Weights of a small audio captioner.
Model: 20.8M parameters, waveform 16khz input, encoder arch transformer, encoder norm layernorm, encoder activation gelu, encoder moe top_k, encoder width 384, decoder width 320, decoder layers 8, decoder activation relu.
Training: 11300 steps, batches of 128.
Data: trained on short pieces for a synthesised band: melody, chords, bass and drums, 26041 training examples.
Rows from expert 1 of block 2 of the audio encoder, named by matrix and row number. Rows with one number belong to one neuron. Each number is 128 + 32 x the weight over its row's rms, rounded and kept within 0 to 255. All counts start at 0. After the name is the row's rms in percent of the matrix's.
# up: expert up (encoder.blocks.2.mlp.up, 4x384x384), inputs 256-383
# down: expert down (encoder.blocks.2.mlp.down, 4x384x384, transposed), outputs 256-383
up.202 104 [151 118 134 136 111 132  87 182 112 104 148 111 117 147 107 130 101 108 101 140 166 173 131 151 104 133 134  97 159 158  94  95 113 193 128 123 163 112 104 105 115 157 132 138 112 140  93  78 192 111  95 148  96 126 152 145 166 165 171 127 102  98 125 180 127 121 144 151  94 105 148 139 135 130 145 109 130 123 164 150 151 113 149 135 135 138  83 114 114 142 131 140 129 144 125 143  86 133 137  89  29  88 122 203 135 148 126 137 134  74  99  64 125 158 108 126 124 120  69  97 103 150 194 174 170 149 123  98]
up.203 099 [136 186 218 148 124 116 117 155  95 138 107 113 191 154 166 142 173  95 150 175 156 130  54 131 129 136 160 129 148 102 140 133 148 133  76  93 156  90 153 164 152 112 171 114 149  81 119 153 125  72 143 131  88 142 109 138 144 113  85 126  76 118 122 178 128  84 121  75 116 106 152 128 123  82  80 169 140  77 107 100 146 159 138 138  74 126 125 110 117 120 140  90 179  93 139 146 119 141 111 117 148  72 153 129  81  60 163 125 161 113 120 184  53 156 124 145 151  95  59 101 177 141 145 149  77 167 143 106]
up.204 093 [ 65  96 137 121 151 134  73 166 130 134 160 122 171 140  82 113 163  46 128 163 179  78 117 162 174 167 170  92 113 135 200 168 112 166 138 111 151 143  76 153 174 124 132 139 122  46 130 130 121 151 175 157 134 146 154 141 150 174 134  88  93 185 176 108  93 138 120 132 107  90 128 166 134 110 146 153 133 117 162 120 117 128 105 147 206 108 143 132 119 114 100 175 166 145 111 148 144 143  76 183  98  84 101 137 112 137 165 116 116 106 120 158 100 130 143 145  96 124 124  95  96 140 214 100 118 151 102  50]
up.205 098 [127  63 152  91 136  95 211  16 104 123 109 155 126 103 143 119 152 172 105 156  67 133 152 163 108 147 167 169 148 154 147 144 146 151 148  96 130 101 152  71 102  63 119 164 103 113 150  86 125 127 103 136 141 180  92 139 155  90 124 139 148  97  99  92 160 151  94  57 117 170 108 141  40 130 109 135 116 156  66  97 131 147 152  86  92  82  77 128 116 130 119 104 109 138  77  98 132 120 159 134 115 181 174 136 135  98  62 101 104 164  96 115 111  91  97 132 175 110  91 168 148 162  78 179 175 112  77  50]
up.206 095 [117  98 106 142 118 177 129 159 174 155  82 122 124  84 140 131 122 129 158 125  67 129  54 145 145 118 122 154 181  89 137 154 159  67  98 117 108 178 110  56 100 145 122 104 170 140 185 122  57 168  80  91  83 120 209 138  72 150 114  60 125 209 105  94 121  86 167 188  92 172 116 143 111 184 142 147 134 103  72 113  92 158 120 103  89 105 136 123 119  86  94  89 143 110  91 151 124 154 123 147 128 178 131 148 163  86 139 187 161 135 140 148 151 120 105 141 193  98 147 111 162 115 106 126 123 147 157 130]
up.207 101 [ 55 101 137  91 130 122  84 114 157 144 167  73 126 110 174 129 133  98 124 135  85 147 152 143 114 123 114 188 158 132 155 157 195  84 121 145  65 111  89 126 127 121 127 186 117 162 130  77  75 193 186 136 170  86 151 122 135 114 109 154  91 171 152  43 180  84  81  65  95 141 130 142  97 209 167 112 163 117  72 132 153 192 136 126 131 126 104 185 160 114  90  76  97 117 103 135 166 118  76 181 165 138 161 107 130  91 121 136  71 120 126 200 156 134 131  90 158 104 126 157 173 121  94 160 139 110 102 113]
up.208 101 [ 85  97 143 173 204 179 110 100 171  95 124 137 121  59 105 121 106  90 132 169 111 120 149 151  78 117 159 122 121 122  89  94 158 139 151 122  82 163 154 125 104 147 167 159 135  87  96  83 173 132 153  91 122 120 127 115 156 148 104 122 142 129 152 102 151 133  90 117  98 140 126 174 144 179 223 153 123  74  99 119 117 154 173 101 107 142 119  91 119 138  95 121 150  89  95  71 166 133  80  94 139  63 121 134 114 189  88 133 126 131  82 127  65 130 117 135 175 147  57 117 127 113 185 133 116  90 139  65]
up.209 092 [ 72 204 139  85  63  63 175 168  87 157  93 185 153 150 146 160 182 153 111 131 173 123 102 146 151 137 133 121 168 105 156 143 132 127 112 114 142  91  71 205 116 128 103 132 138 127 103 122  94  95  93 141 115 101 109 123 130 126 178 149  83 171 171 178 121 146 108  79 106 137  81 123 116 101 115 173 112 127 123 129 124 180  79  90 221 109 119 128  70 165 117 139 101 117 124 144  87 115 140 170 182 149 187 115 142  86 118 139 107 171 154 158 149 165 210 123 158  99 142 132 130  98 107 174 157 135 123 201]
up.210 107 [174 120 134 133 112 122 133 127  96 156 101 105  87 115 123  96 160 121  85 154  90 169 161 173 106 148  79 137 141 134 105 201 168 134 129 222 129 187 137 136 166 119 170 148 106 140 157  83 171 120 142 146 134 136 118  97 138  98 128 108 108  87 130 168  98 143  47 166  97 130 122 115 101 141  58  48 150 151 149 166 168  87 125 158  99 127 104 112 160 136 124 139 133 112 128  91  85 139 169 104 178 163 139 173 124  93 129  74 134 179 116 143 105 162 128 155 147 136  98  97 113 137 135 103 171  95 141 101]
up.211 094 [127 152 165 181 168 124 142 159 155  97 143 150 131  58 128 134 218 178 135 132 137 135 127 122  83  80 137 119 105 137 106 100 174 151  93 168 127  96 105 138 197  96 167 135 137 139 127 120 106 116  99 121 144 190 112 145 103 160 154 120 131 178 123  81 106  84 133  98 128 153 107 123 153  94  81 144 145 127 139 163 112 179  70 178 120  71 197 160 116 173 110 158 126 104 160 139  88 122 126 137 129 157 173 143 153  84  92 117 103 115 164 175 131  74 114 134 164 159 122 139 122 118 169 106 154 173 114 214]
up.212 102 [153  89 176 128 150 141  79 114 116 107 100 115 140  87 129 116 172  71  96 126  68 111 106 162 142  82 131 125 142 115 158 151 117  93 124 158 193 174 156 114 143 139 153 128 128  70 127 130 148 122 141 138 124 172  68 112 112  60  94  59 109 130 132 130 101 178 104 123 124 123 135 127  86 116 192 143 139 120 133 165 149  59 131 129  84 139  81 135  82 142 143  52 144 107 122  92  66 130 148 104 135  45  99 193  91 147 151 114 170 123 143 124 135 170 160 121 189 128 101  66  88 139 157 147 109 129 161  73]
up.213 102 [ 65 201 107 123 110 170 140 140 133  88 103 144 144  76 143 141 132 124 164 193 161 138 134 127  85 172 109 143  97  73 103 159 101  95 160 144  95  95 116 146  77 131 111 145 148  87 139 132 141 124 132 129 147 157 148 115 113  78 198 103 121 128 148 153 111  78  49 140 102 177  55 142  70 173  67 120 139 161 174 146 111 106  89 114 183 102 128 136 171 147 106 190 111  86 138 130 140  89 157  91 123 150  95 177  67  90  98 122 201 137 146 122 185 125 169 152 150 187 118  94 110 133 112 184 113 134 172 164]
up.214 097 [ 98 120 125 179 135 135 107 136 110 116 138  78  78  77 150 100 157  78 109 121 129 146 122 184 124 112 122 244 157 123 169 142 183  99 109 138 120 129  97 143 162 112 121 230 147 126 142 118 131 129 158 144 126 124 147 166 162 141  97 139  86 141 180 137 166 111  76 132  56 137  96 138 105 103 169 137 180  72 123 128 106 201 127 152 124  90  91 161 145  85 111  98 104 119 104  99 147  93 106 143 112   5  93 127 111 177 160 154 167 124 165 126 116  98 140 150 124 119  55 149 161 153 177 161 142  96 131  79]
up.215 105 [132 176 153 127  66 125  93 167  94 123  45 198  86  98 174 103 141 133 161 112 159 172 127 148 115 108 124 108 124  81 104 190 159 113 145 112 122 138 152 148 143 160 157 132 116 121 174 155 132  84 114 111 139 138 164 150  99 111 165  76  97 133  84  93 150 138  59 177 135 125 117 167 147 107  98 160 130  75 123 119 159 119 116 109 129 103 124 133 153  75  98 190 142 107 102 131 118 117 127  93 142 114 113 192 108 102 154  97 125 122 123 103  45  77 154 159 105 152 120 148 113 159  98 100 116 134 109 182]
up.216 105 [125 115 139 129 183 132 156  91 102  83 152  63  98  88 146 132 130 165 103 172 176 164 134 154  76 109 122 126 167 153  82 119 171 171 132 173 131 166 108 121 118 116 133 169 123 147 118 113 156 105 108 126  93 152 113 154 148 140  96 141 172 153 152 150  59 113 102 124  84  82  94 128 142 133  82 123 149 151 149 144 116 110 185 112 146 115  89 102 113 194 140 126 128  94  88  87 153 150 198 144  64 192 175 148 147  69 127  94 127 123  88 100  86 150 118 140 138 142  93 155 110 151 128 139 190 104 146 128]
up.217 105 [138 124 148 123 125 126 160  93 147 142 164  97  70 110 138 111 148 129 162 121 127 161 125 160 110 118  94 200 201 157 152 137 147 136 132 135 148 156  89  75 150 120 166 160  96  92 141  80 149  89 204 131 140 160 174 134 131 134  90 102 131 117 148 119 128 154 152 132  75 154  92 152  96 141 139 137 183 108 162 153 128 144 159 167  82 101 111 144 141  85 113  74 133 135  59  76 156 119  88 147 132  67 119 156 124 176 143 112 137 172 127 133 125  72 112 168 129  98 137 102 102 169 146  95 163 112  81 126]
up.218 100 [ 78 159 120 124 133 118 119 123 106 162  94 155 104 100  97  90 122 167 134 137 127  99 157 130  98 129 136 145 202 106 135 125 104 154 183 137  68 192  77 150 141 205 125 155  88 102  83 133 178 158 182 134 156 125  76 114  89 127 141  81 149 151  91 126 166  93 101  64 119  83 141 152 138  90  91 129 154 108 132 161 108 183 109 151  84 124 174 131 135 177 121 153 135 123 116  93 123 183 118 220 154 104 196 170 142 100 129 148  72 170  10 155 100 162 110  70  51 141 148 152 107 183 157  56 123 103 156 169]
up.219 096 [150 140 153 131  95 127 153  95  89 141 126  88 131 117 105  57 159  89 136 150 121 122 101 182  97  68  81 228 170 173 131 174 188  75 151 134 125 117 114  92 147  85 157 222 126 167  86  89 127 164 194 102 135 141 111 168 120 147 154  83  56 142 131 171 138 125 112 126  44 128  82 151  75 164 144 144 195  80 145 166 136 128 129 163 125  86 119 139 143  78  94 117 132 114 108 106 137 134 120 157  97  93 125 135 117 115 158 128 185 149 129 132 117 134 128 145 128  65 106 124  95 158 127  93 182 140 133 107]
up.220 107 [121 133 149 123 123 165 163  86 159 187 175  84 117 134 112  93 133 131  98 135  74 123  96 149 129 165  99 165 136 155 174  93  69 111 139 135 102 128  76 108  89 123 148 160 148 120 108 148 142 140 111 169  92 153 113 103 105 132 138 152 127 131 156 172 123 175 159 102  93  95 139 104  84  90 169 122 183 103 133 153 121 105 165 133 117  95 125 173 108  84 145  78 202 111 166 133 121  57  90 142 132 127 142 104 150 140 143 165 148 109  98 178 168 123 200 113 106  83 106 134 128 103 134 143 135 139 103 112]
up.221 102 [112  83 120 150 142 121  90  94 113 136  77 124  84 137 137 108  86 129 145  93 100 139  90 162 103 176  38 128 126 133 125 138  84 154  73 119  94 110 153 159 129 114 113 114 178  94 102 105 177 108 169  50 132 178 175 166  99 114 113 122 168 127 166  81 139 151 130 110 102 116 193 109  74 103 191  89 148 138 147 155 118 165 167 154  55 112  80 112  97 172 160  66 176 130 115 132 157 106 164 111 107 112  63 101  91 172 113 119 140 160  94 130 149 170 101 154  67  65 134 120 160 112  81 123 133  91  75 129]
up.222 097 [156 158 116 139 188 110 126  71 135 148 117 127 143 130 115 149 150 133 110 117 134  48 100 147 137 161 171 121  98 155 214  72 119 137  90 137 115 113 167 113 219 107 190 118 130  49 100 168 139 152 129 134 159 119  98 110 178 191 155 154  63 176 100 110 156 151 139  92 137 154 130 137 123 155 116 155 130 143  92  93 148 118 143 136 139 121 171 118 120 100 146 139 160 136 136 106  69 103  77 123 151  32 171 112 150  99 134  92 118 122 168 118 133 153 175 153 149 113  80  80 111 119 154 145 158 114 119 160]
up.223 098 [169  90 138 157 113  95 141 126 165  63  91 137 134  72 158 141 224 132 181 122 142 125  66 105 123  86  80 129 114 209 139 166 169  55  87 157 104 112 121 126 107 106 113 135 168 149 162 110  90 119 123 148 134 180 122  74 119 104  93  86 104 176  96 118  82 117 138  96 122 155 152 128  97 123 131  86 165 131 166 107 145 176 104 173 113 108 151 205 125 104 162  88 150 149 132 166 112  93 161 122 110  82 146 101 138 121 138 116 154 175 177 155 103  96 148 125 142 132 131 116 153 133 135 150 118 157 156 120]
up.224 092 [115 139 131 101  99 135  91  95 162 178 125 164 157 115  76 121 121  72 141 154 128 143  67 149 150 136  97 114 149 142 185 201  94 124 109 100  99 109  90 166 150 107  92 158 118 122 131  64  77 106 113  99 146 117 143 129  95 141  91 104 110 165 165  80  96 141  89 135 134  84 146 162  80 155 128 150 123 138 106 160 112 142  79 113 172 106 117 112 125 128 120 127 119 137  88 132 137 118  80 173 110 172 111  95 124 148 190 143 145  91 121 138 124  94 181 155 102 120 174 132 114 116 168  96  87 103 135 128]
up.225 103 [169 129 169 112 120  90 179  96  98 164 127 104 155 133 137 160 108 135  98 153 143 103  71 112  43 184 126 131 145 110 158 126 125 162  73 122  95 137 132 191  98 140 162 113 143  96 122 156 191 144 131 145 194  98 136 116 133 131  80 130  94 158  88 162 148 112  79  86 119  79 165 139  99 132 114 150 134 124 149  96 127 112 166 113 160  76 130 114 118 144 130 142 145  80 123 136 151  91 126 166 187 117 134 128 102 102 128 100 156 137  84 213  24 197  71 143 121 134  99  96 146 105 122 137 123 165  96  40]
up.226 095 [ 73 137 183 137 147 100  94  80 146 113 112  76  64 108 128  60  98 138 114 151 131 156 144 136 102 183 128 166 144 123 152 148 125 137 142 145  96 125 101 145 117 126 133 140 107  99  98 125 136 121 136  79 127 144 171 121 158 147 186  35 150 131 128 118 150  84 122 108  96 135 151 110 111 143 115 158 145  41 137 131 116  87 113 140  38 148  94 136 199 101 113 119 144  92 181 150 148 164  93  92 159 133 115 161  76  95 121 127  66 119  92 154  96 130 120 123 122 104 116 146 111 146 139 131 106  49 118  72]
up.227 110 [159 133  87  96 100  74 158 106 109  88 158  62 131 134 147 124 152 146 177 113 177 194  86 162 121 122 106 131 211 169 141 149 132 113  60  98 123  59  68 124 158 101 157 132 145 190 128 120  73  95 131 112  88 138 129 153 107  92 150  58 110 160 168 172  96 136  74 109 111 147  74 166 107 157 127 113 148 149 141 108  73 159 121 134 129 135 133 117 160  97  79 137 143 125 112 119 145  66 116 192  91 154  95 119 129  84 154  98 176 147 119 125 169 119 125 116  86 123 118 162 115  76 102 117 219 138 142 180]
up.228 091 [119 179 198  55 110 178 131 163 129 179 107 118 135 117 118 106 152 116 186 149 172 133  77 136 152  89 123 110 125 141 149 169 137  93  88 127 102 143  98 114 102 150 165 136 107  91 146 162 100 124 146  99 108 152 126 200  90 167 148  61 100 139 169 127 119 180 195 143 112 166 159 165 122 104 143  80 159 131 147 139 119 101 151 159 126 105  95 133 146 116 137 105 160 124  82 142 144 103 132 128 132 121 166 183 141 107 141  18 181  93 135 123 114 102 152 201  93 113 161  48 114  94 138 118 117 114  99 193]
down.202 107 [136 140 141 161 136 138 126 136 102 129 107 148 126 148 132 174 123  93 148 129 114 167 132 152 144  72 129 128 128 136 103 138 124 110 106 112 108 160 139 134 122 138 150 129 203 137  82 122 107  64 146  63 104  91 130 140 117 220  85 121 105 110 127 147 112 123 128 171 141 158 137 159 186 134 109  85 169 118 132 125 105 122  74  56 131 140 101 102 208 127 115  47  93 179 116 170 151 169 176 175 102 162 132 161 155 154  99 121 158 118 133  57 165 181  72 203 179  72 141 149 119  94  70  65 148 109 110 136]
down.203 090 [219 156  83 143 127 117  96 163 159 111 113 170 114 212  96 174 132  75 174 169 136 166 117 133 152 152 130  90  90 131 148  68 136 128  80 153 122 122 117 154  51 178 124 115 122 125 139 171  94 122  84 136 105  78 141 139  99 114 100 189 105 105  79 188  98  86 186 115  58 117 157 101 180 153 103 160 118 120 101 185 101 152 149 121 143 132 138  86 160 139 174 113 129 175 130 137 157 148 145  81 199 135 125 149 154 118  84 136 111 126 134 159 113 103  83 136 122 112 158  81 158 141 129 142 148 115 143 157]
down.204 082 [ 89  59  72 126 168  97 100 104 120 114  78 163 130 124 119 109 129 165  76 106 118  88 131 108 130 108 176 139 120 143 121 176 115 182 160 179 136 154 117 107 120 166 136 164 118  97  61 115 118 168 117  94 104 113 162  81 194 113  80 115 172 170  85 181 104  79 125 129 182 127 160  75  89 125 152 176 114 109 117 135  86 156 132  77 168 182 159  48 158 129 165 175  79 123 133 131 183 112 132  86 104 139  62 165 126 147 151 153  88 130 166 142 116 101 111 121 194  78 143 124 116 104 120 115 130  52 163  74]
down.205 108 [132 128 128 121 114  75 128 117 161  71 123 158  90 125 130 109  52 159 112 126 164 189 146  93 163 108  88 111 118 152 107 132 114  84 153 119 131  95 161 208  98 117 133 112  69 181 154 112 147 110 173 114 119  70 137  85 139  59 159 102  96  81 112 152 178 127  60 153 131 124 119  55 154 124  72 146 125 113 101 118 163  88 199  67 155 109 114  64 190  91 122  93 108  98 162 148 115  71 147 104 154  97 126 132 183 115 122  98 112 186 141  66 138  94 157 118 118 135 118 102  98 136  80 171 139 138 126  61]
down.206 095 [127  84 106 102 110 146 119 130 136 125 167 112 154 150  66 145 144  98 149  84 109 143 149  96 110 194  94  57 167 118 163 180 188 171 172 178 124  93 118 158 148 180  98  98 172 150  99  99 151 154 190 183 126 132 110 140 116  97 167 106  94 167  97 179 112 109 123 144 174 169 166 155 152  98 131  59  92 184 107 141 168 144 108 202 152 164 116 192 114 138 107 114 124 157 149 139  74 137  80  64  97  92  96 178 125 108 145 153 120 126  99 101 118 128 127 119 102 195 148 141 109  92 174 116 121 176 138 110]
down.207 095 [185  79 109 160 136 161 143 129 132 126  68 121 191 149 169 148 115 174 101 138  87 105 144 103 170 140 210 145 106 112 172 138 144 178 120 105 111 105 137 179 109  74 111 121 187 128 131 149 160  96 126 131 193 109 110 151 120 114 146 101 143 118  31 134 129 118 164  74 146 119 153  89 144 117 137 160 139 193 148 122 196 155 192 151 111 102  98  83 124 150 102  98 121 153 183 133 113 110 133  88  75 190 127 100 146 149  95 152 158 145 137  81 103 207 195  78 154 135 150  96  84 112  73 186  76 106 144 125]
down.208 103 [174 101  73 100 132 163 112 139 108 191 108 128 144 179 102 134 128 113 127  76 121  92 129 136 211 129 165  85 147 151 136 113 114 121 126 107 105 155 146 105 165  76 108  88 142 109 149 121 126 101 156  87 117  95 115 134 121  75 101 129 103 119 116 125 121 149 137 149 116 166 216 126 164 116 186 112  62 196 103 103 135 128 150 146 135 100 142  77  92 156 105 105 137 108  93 108 137 139 171 109  73 110 106  64 107 176 133 173 141  97 131 142  95 165 159 158 147 185 195 137 117 108 149 114  69 151 128 122]
down.209 094 [110  81 118  79 107 139 158 171 106  77 145  61 120 123 121 110 123 130 130 126 157 103 144 120 100 130 115 112 123 127 111 157 111 123 118 119 119 113 108 185 119 185 146 149  83 148  73 168 134 138  92 165 123 147 123 193 134 144 144 164  77  68  80 114 118 162 163 128 124 120 141 102 128 168 130 159 114  92 129 118 130 128 134 104 134 158 120  81 113 222 166  96 169 195 134 131 122 184 172 124 170 168 160 116  93 105  55 190 116 116 101 168 106 118  84  62  89 150 150 166 175 132 155 140 104 116 118  96]
down.210 104 [125  66  86 146 182 160 109 122 135 115 173  96 109 152  71  76 156 136  93  87 108 124 150  97 124 154 143 143  82  86 124 102  79 142 111 159  83 161 106 148 113 147  77  92 148 102 120 138 123 102 141 185 134 109 120 170 155 109 160 136 133  73 121 147 114 134 121 195 131 132 130  93 138 103 185 154 116 200  85 116 124 145 148 159 145 141 140 127 106 115 126  78 165 150 214 192 120 141 161 115 139 121 122 141 171 203  99 191 168 204 137 155 128 107 100  54 146 121 145 108  97 115  86 156 145 180 103 129]
down.211 096 [136  87 154 114  99 135 129 125  94 166 132 110 118 158 193  84 122 115 148 168 139 145 122  72 140 117 146 136 139 131 120 118 108  77 149 197 159  88 116 105 124  93 129 172 119 150 141 178 122 110  91 107  72 106 165 135 119  51 177 118 135  84  84 122 182  82 215  66 151  68 159 103 175 150  98 141 152  64 174 155 156 131 101 186 119 163 166 147 116 154  40  87 138 142 145 145 119 137 125 123 107  98 166  89 191 130  97 150 116 102 111 153 122 126  91  67 136 148 122 191 157 118 147 132 108 115 184 143]
down.212 102 [157 125 138 144  96 202 114 149 130  87 139  41 125 136 118 109 125  65  82 108 159 141 154 135 149 116  95  80 105  91 166 146 143 130 194 159 182 129 136 113 130  88 146  96 131 163 130  87 123 123 173  91 132  94  98 157 117 114  90  68 108 101 152 148 146 146 125 160 144 146 113 105 109 140  98 150 149 182  83 127 218 122 156 138 139 125 114 118 138 165 126  80 150 112 108  66 136 181 101  66 118 176 136 171  81 158 144 182 150 111 129 129 129 135 173  90 143 124 153 148 119 129 142 129  66 164  81  53]
down.213 103 [ 72 118 187 163 118 145 164 171 119  72 109 100 158 103 124 165 142 126 202 150  85 116 116 100 127 117 146 122  63 166 162 150 141  91 144 105 132 122  88 100 123 128 167  96 113 156 168 163 144 155  76 152 111  59 107 136 110 146 201  95 149  87 169  77 130  99 159 123 208 125 123 131 204 147 132 116 104 150 110  78 139 133 105  79 117 164 182 152  93 164 136 116 149 143 162  91 122 128 109  97  95 139 140  91 167  85 134 132 116 124 134  89 113 134 106 111 135 184 161 110 127  80 137 138 102 103 206 185]
down.214 100 [150 113 111 130 155 118 172 101 129  33 149  91  83  90  99  88 119 143 179 149 152 157  99 157 114  81  89 168 190 127 145 164 131 103 114 167 173 114 142 150 121 110 140 202 140 100 118 136 138 128 141 100 114 200 139 127 101 144 114  99 132 167 146 174 126 144 131 126  64 136 106 168  62 200 108 133 168  59 161 145 136 168 120 155  84 151 157 130 174 129 157 124 163 125 127 144 146 142 101 149  69 117  76 184 100  77 116 121 162 110  70 159 150  98  47 134 105  63  95  61 155 121 153 146 104 119 165 161]
down.215 106 [104 142  73  85 119 192  89 148 116 101  63 134  87 165 113 100 119 130 154 146 146 142 125 113 141 137 123 138 140 106 160 177 122 169 146 110  77 124  98 141 120 146 122  85 125  89 152 128 110  72 135 150 120 105 184 177 111 116 134 116 119 105 133  51 120 178 127 141 154 125 146  84 158  87 115 109  91 126 132 160 161 129 130 139  57 121 121 152  48 136 140 117 142 165 103 157 128 112 101 103 154 110 125 147 156 170 143 113 125 116  90 110 142  75 128  77  95 155 144 128 147 120 125 143 105 136 155 188]
down.216 112 [139 112 121 130 140  97 150  86 136 126 147 113  29 103 100 108  97 153 164 116  91 133 147 101  95  76  86 139 123 165  74 115 127 138 145 107 142 165 108 105 181  77 126 115 148 149  89 114 151 132 120  80  87 160 103 117 153 119 158 145 194  66 193 121 141  95 155 118  72 151 143  97 193 118 120 116 157 134 154 100 141 109 106 128  98 146  79 101 127 118 138  69 149 192 180 120 138 141 177  88 100 178  69 157 189 158 119 143 141 132  48  94 134 116  78 107 129  83 141 138 124 116 137 128 109 112 130 156]
down.217 098 [137 144 148 164 125  83 130 119 157  73 143 114  93  84 120 137 140 162 167 149 112 103 113 168 128 127  53 135 124  89 123 104 132 108 111 155 134 101 144 160 125 121 138 173 154 143 106 120  79  49 106  91 189 221 113 134 107 166  73 120 108 142 168 162 103 166 127 144 116 138 101 188  81 147 150 119 175  63 145 181 102 196 113 129 106 167  97 142 181 140 139  86 113  91 117  90 126 124  94 109  74 145 122 155  79 157 109 125 154 149  55 105 134 162  92 122 141 112  99  77 168 161 142 136  63 155 133 132]
down.218 098 [126 111 194  77 109 115 214 162 127 117 107 122 119 135 128 116 166 171 170 117 110 107 160  85 148  53 115  93 166 139 159 144  99 131 126 126  93  49 139 151 123 124 156 142 132 110 126 146 123 103 144 125 109 196 109 118 122 117  86 128 137  98 102 123 111 137 161 117 163  86  93  48 166 120 177 166 157  82 175 127 161 149  71 129 152 118  95 147 136 118 159 128 100 155  91 123 180 219 135 100 144 207 154 135  57 168 138 173 121 122 139 180 102 111 109  45  77 155 156 139 164 109 144 191  99 135  68 172]
down.219 090 [106 139 152 104  79  92 154  65 118  43 145  65 127  85 202 110 160 177 109 164 156 135 115 149  97 111 116 198 180 147 139 178 169 181 120  99 174 127  99 150 132 105 146 201 131 134 146 109 184 158 146 119 188 169 102 154 144  57  90 137 118 167 150 130 120 137 104 121  88 153  77 160  66 155 136 128 190  96 142 110 110 127 118 159 132 116  93 112 137  95 167  93 120 153 126 156 115  95 118 125  80 114 111 110 145 112 162 109 112 127  74 133 120 130 115 132 142 100 144 120 140 117 154 105 130 123 112 115]
down.220 104 [139 110 163 149 126  82 101  82 171  92 109 117 137 177 111 120 166  99 175 109 157 147  87 163 153  71  94 182 132 128 192 216 121 112 120 174  86 119 184 174 115 126 166 134 138 127 164 153 151 131  60 113 126  77 141  71 128 142  85  72 111 176 121 168  98 134  98  86  18 160 109 165  96 152 143 131 227 124 126 141  77 118 114 121  98  95 114 150 152  62 183 136 160 133 104  98 132 140  83 165 102 101  53 171  99 134 103 140 141 118 139 152 130 111 172 149 154  79  91 112 125 108 120 118  78 174 161 160]
down.221 102 [159 115 106 128 145 123 141 136 118 159  89 130 156  87 122 181 142 124 157  63 108  96 139 105 128  91 110  88 162 142 118 109 155  86 145 139 163 170 135 101 157 124 164  92 169 165 119 118 110 115 148  99 100 169 103  81 151 125 155  74 117 112  94  82 156 105 153 102  74 125 126 136 173 138 148  84 176 138 123 105 163 140 106 148 126 178 168 173 132 152 166 125 125 163 113  97  94 136  81 159  97 130 120 156 120 112 174 151 115  99 149 176 114  98 154 135 164  77  94 119  92  61 127 135 169 140 182 168]
down.222 099 [131 109 149  70 182 128 144  55 122 136 106 156 112  91 129 173 113 145 102 133 170 107 157 102  94 114 135 149  73  96 139 138 146 145 125 152 153 130 123 106 153 133 110 124  90  75 114 141  64  66 110 126  87 120 133 142  90  91 117 148 190 117  61  93 159  62 113  81 180 118 136 109 101 135 133 167 119 131 157 104 120 144 115 112 168 113 149  55 144 149 132 168  67 130 133 122 188 136 120 151 187 155 133 120 124 168 105 124  83 135 134 151 114  82  60  68  98 146 184 145 163 190  88 108 121 104 172  89]
down.223 094 [185 116 134  59 136  92 118 125  76 174 145 126 133 166 153 134 152 172 112  93 126 130 148 125 126 102 128 108 140 130 159 172 107 132 141 121 191 126  88 128  85  92  64 191  64 118 111 154 139 118 149 122 135 145 136 154 150  83 119 145 105 100  81 130 200 143 216  52 132  95 167 109 189  89 131 166 103 132 176 118 125 158 128 194  86 189  64 135 106 203 111 152 107 122 155 165 136 137 116 133 157 146 112 152 139 112  60 142  74 145 126 119 113 135 130  71  65 111 175 126  80 103 121 125 125  92  67 193]
down.224 091 [128  88 140 136 155 116 107  75 143 124 132 108 162 143 159 103 130 130  71 115 112 174 134  69 115  81 145 142  92  89  82 178  94  91 155 195 153 138  98  33 186 130 123 146 108  86 104 112 110 116 117 140 104 147 178 163 160  92 136  86 163 141  77 167  72 113  95  95 110 114 147  79 122  88 146 148 158  86 140 138 135 129 105 141 156 166 162 144 161 113 104 118  91 105 112 149 182 101 140  82 140  84 132 150 163 143 130 168 116  70 177 133 146  90 160  83 131 142 196 156  81 119 154  70 114  58 131 116]
down.225 111 [176 172 169  80 108 136 149 100 136 106 178 139 126 171 124 171  68 153 133 148 146 169  89 139 111 104 113 121 113 156 110  95  95 142  97  88 176  90 152 160 126  58 160 130  92 149 127 144 156 173 103  91 114 101 156 164 124 161 114 147  78 129  89 128 167 134 187 124 162 123 108 178 140 181 146 112 106  73 171 155 152 106 156 118  93 154  92 155 117 106  72 105  97 133 112 167 152 130 104 151 144 141 123 105 139 178  95 110  96 117 159 147 101 143  55 151  65 121 156  96 102 105 123 110 151 103 113  96]
down.226 102 [128 146 173 120 130 129 169 166  91 124 129  95 148 148 144 151 123  75 137 146 128 133 112  99  80 117  86 124 126 159 180 166  98  71 111 104 133  94 151 175  74 153 159 137 151  98 161 197 112 141 140 163 139 150 110  85 140  92 145 115 115 154 143 157 108 115 142  99 152 208 143 127 131 159 198 153 104 153 142 122 122 153 151 132  74 169  99 170 172 167 161 127 164  41 148 150 137  88 159 156 118 109 131 129  73  94 159 126 158 129 166 141 132 129 116 146  93 124 118 133 153 100  78 180 115 110  86 131]
down.227 102 [119  87 156 125 145 104 125 138 143 145 174 138  65 172  77 106  86 142 161 118 134  87 147 176 115 187 120  85 117 143 133  92 120  98 170 104 101 142 184 144 123 143 133  70 124 131 120 202 173 149 104 151 148  92 149 105 123 118 111 131 107 159  73 108 146 143 169 150 143 137 126 129  79  99 136 120  68 110 118 120  85  98 148 136 132 143 103 136 128 108 146 114 137 102 126 129 114  91 166  84 141 110  57 173 141 145  93  85 116 106 140 146  83  95 138 139 127 130 122 107 137 112 141 118 105 153 175 140]
down.228 094 [162 134 123 118 146 177 125  90  80 144  89 158 149 148 155 134 135 110  51 131 139 154 126  85 100 111 192 101  67 121 165 146 134 120 182 173 129 117 114 113 121 155 183  92  78 122  73 114 152  99 155 148 141 102 133 138 153  86  97  77 158  61  72 159  73  91 166 101 196 111  95  53 128 102 122 188  75 131  95  90 197 113 118 164 175 139 151 132 132 171 107 102  74 169 187  84 142 155 146 110 144 176 158  63 123 147 132 186 112 135 154  90 153 112 118  72 157 122 170 173  83 159 118 124 142  24 106 121]